python train.py --model="contrastive image-text model" --loss="softmax" --encoder_norm_position="pre" --encoder_width=256 --text_encoder_mlp_ratio=4 --text_encoder_drop_path=0.15 --residual_init="zero_last" --beta2=0.999 --max_steps=13600 --epochs=68.5
Rows from block 5 of the image encoder, named by matrix and row number. Rows with one number belong to one neuron. Each number is 128 + 32 x the weight over its row's rms, rounded and kept within 0 to 255. All counts start at 0. Numbers have three digits each. After the name is the row's rms in percent of the matrix's.
# gate: MLP gate (encoder.blocks.5.mlp.gate.weight, 1024x256), inputs 52-103
# fc1: MLP up (encoder.blocks.5.mlp.fc1.weight, 1024x256), inputs 52-103
# fc2: MLP down (encoder.blocks.5.mlp.fc2.weight, 256x1024, transposed), outputs 52-103
gate.862 098:168139155117111101103109135077134111125130096077085105127079144155119114060123130109100124104118158186131098141112092131125110167160113097189114133077150162
fc1.862 096:151114121157165073147101079157151170176151087116101117121127155156078109106138139180064109177145132142114132140186102116114136070109099117111110129134127120
fc2.862 109:111129178115128184076087170130059111107122111111121126137089116107171121129124118128163073158111140110121176190128133140164107179147123138127160174150211121
gate.863 090:104127077128131118115121164153129116139183127111139126092122135111155152094179145164165105081173223119075169127136164096129122159127113160111151094069160163
fc1.863 091:109153102124077208126108092085116118090094143146128102113162155176132107202126183074173094119064143094107147138158160123151137118128175182095171114163171117
fc2.863 101:131159197133133136174118151136094141125094182093122091126120046113099106118206127095128106147086143109098135157134120131115143140158110184147105070121197139
gate.864 083:153165115174128101204153098153125158081097131129150128149110097086123150148147059112174116147179127106122163174128092110145080094141155109074145113153096167
fc1.864 072:144148173089162164148085147115129156137153121131133070083051139157202127114157176140084126124099086107105148125127096131084193120157119119130112126127165102
fc2.864 079:069106087108134121082138079118177137142166147160120065110090105182106153145122139095189141121123131152169100108176138121132058100069106133119078113125052142
gate.865 088:119075119127181124165139107122135169123129104113176166099130192192127116089108104158135111181112136124106148184113115087109100119195129123103133192162126151
fc1.865 090:128120048112116112162119142099111159151115149185119157089163168187091177198124184046069107127157070130151142133117120113133136073169121150165151169141112123
fc2.865 087:107182147075132107135178140081097163101078102108126151131159137113153182099091146112144177077151097087137148114087160144073137117096140063094149126038131161
gate.866 132:204142149178123112130069102101089162125200119150151124171100143115117095120116176134105142150164131097200146126116124068104096163103079112167087113131102139
fc1.866 136:135072135178148122124018094096120124175187165170104086162124142116111170134141156150127093225111100153147142116179113124157148119087130165151118132091134109
fc2.866 142:153156168116167148183170106077154122114068092152118156136150163114164119147123090104174127104180214089179181130144081146135136125085173129109144116151096159
gate.867 116:143136112086177105153137122144169107113165110118199154133132119136115078140121096117064161158119200122135139051161139112174189102090098173102105117075198131
fc1.867 127:115138198125106112166065125146138145109168075137127152084127141208099126118110113146061133171134155121216134136161155110111138154142101120098121075110176129
fc2.867 116:073109149151135137130185081104112145120081163132103107115110125108142141128110150160180135104121118144073096126145116135134086094108157113114136131160083157
gate.868 089:153152150146082071160149113130154168114178119110181187134121095110152099160128081141116146148135118120155124063101143106159121114138109129139046129163131183
fc1.868 078:115105158089116142117154142080154108079164115116154130132119096125148123154049065152147127114122133091156116124153082106181121109165126132083110118103167113
fc2.868 080:122154176061121144096088113089075151157112201152111138123150129102072113153147137101122112129093110125057135160097048136072158145203108118085181080162139110
gate.869 079:111076145157155079194165163128130157151115058108179108131109159147166152122151244135169066145114132125118114149116083098140121115125120101119090158130157110
fc1.869 078:094159136147186085134117165119112157119157090103151090129125141174114163115127138137119102119127146130074106147150139101162084163141077126051153062160136091
fc2.869 063:188161123157164102117149154124099131120163148157133111156103119168105092091079139162135155157075109130108051125184107114032102119039102105120098127116073148
gate.870 096:152110130123123156139092200065135101055126155153121141169118162169151167164173124158124130239077152133130096067055117107123085107114094182150126109096139069
fc1.870 098:072155101101088145120121180161184164189143125090094133114088158120192146042118145147185176080165125109172142132132092130148134169140175035099097186144111132
fc2.870 087:146135146165137104142123098119165125143122079132158193158175200183077117109117095090110093120166178116140085184176137110105114099124119101112147156130107171
gate.871 130:184133077171106140148120104099149146089103112143199153156127140111150122106090113122120127123135148122153146092140131126090100134087158134165121153168079132
fc1.871 132:128151125078077129150144138117135122134188105108186181053051149143149122088129096134122144093111144093123127100072153101145131143129133103115118103164168180
fc2.871 151:084119086115059089072139135198152097135150127114113110096075080108132133125130179184101163139093117181140119090111155078162099106083129142151090131096090121
gate.872 073:152161118123170118138148180126096094075103082130136148130077077186101068142107154126090070079168140109134140167167120120114162142152137117143155097179134103
fc1.872 070:117194079158159127169081137142154137142145101096093112124076114045124147141153103126131139203135113128132142118156148139156114128075139074112061149148116072
fc2.872 072:158061084116111105110105075128165148130165133141141110106071137152178097075108121128160102111137114212184146092078083139156147100132132157107111114102111163
gate.873 110:165186158145141162148140105117115161097129108117132178141095144188124100132136120131135082187105200099105080171121077113062052090139125146078155148114153116
fc1.873 111:150110077086129142089135173155164126146148131160128129106128140125092149075096106115120124090146151139166136187122068109131137121180158125062097145160122115
fc2.873 107:155130096142148099138103122159127070148167090179141125189154151124140149175137136149108104166130161130124199095178080143137117141141111178143147113157122142
gate.874 084:152131160114160120183113156081120162102098064117117114125150155159149141160149168109137159173087149124159092152163127107166089165181120108139065199137116166
fc1.874 084:033144120116116108079134165134158142151172177161126119091117109157183083073151105186153161092098113157209181102185110144130178170131120092146102164114161155
fc2.874 082:086122199180117137139117107095180141058118044121159098121146125104120104161119119135180114131177108105080138144085155058186101112160158156098105149142141137
gate.875 111:145163162100168142137125129110085113048106132076155172170113165114116148130105152065121103204125125152066079159126096093157115114119078099145079111143116120
fc1.875 110:146131065078203085134106192046103138088095123185118166154135118094121148175115087089113100099083074091125152121080137100159136179114126126140110130121101113
fc2.875 114:085064072118102152123123103121121182137189177170177083119144138112149113145118170113145129086058063162107107094133149125099133111133085129091153113099147170
gate.876 112:154075109121058186170149144182158087133079196085147158100143149158111104121139143158072110147099091105165089074100139102138078089140160106169126054195135125
fc1.876 106:137062073138177084098037091123099078101134081142114071101128182172110195106119138153130128108107163102165152083153170117072110087160091172200159114120104095
fc2.876 100:109094084147129111119121137092080102121135155143164126096084107160101068178150101166106153151132100139089070162114114077099132137207104144113114123110146147
gate.877 082:120081206161103132185119151101106090101125164134148167139124152110139111099115061177092143170146133147137145098175115110188127089127151115148149113144107131
fc1.877 074:096081134125145155118118170137132137227139148157071108037064146171116107129130150211112152051135126153113133122130170129164129171152096116120113137125157137
fc2.877 084:145160127066154165158138072148104145112225127082118085139134227099078123138113116040158099181135098160168116139151122174100156115143172123085142104146159098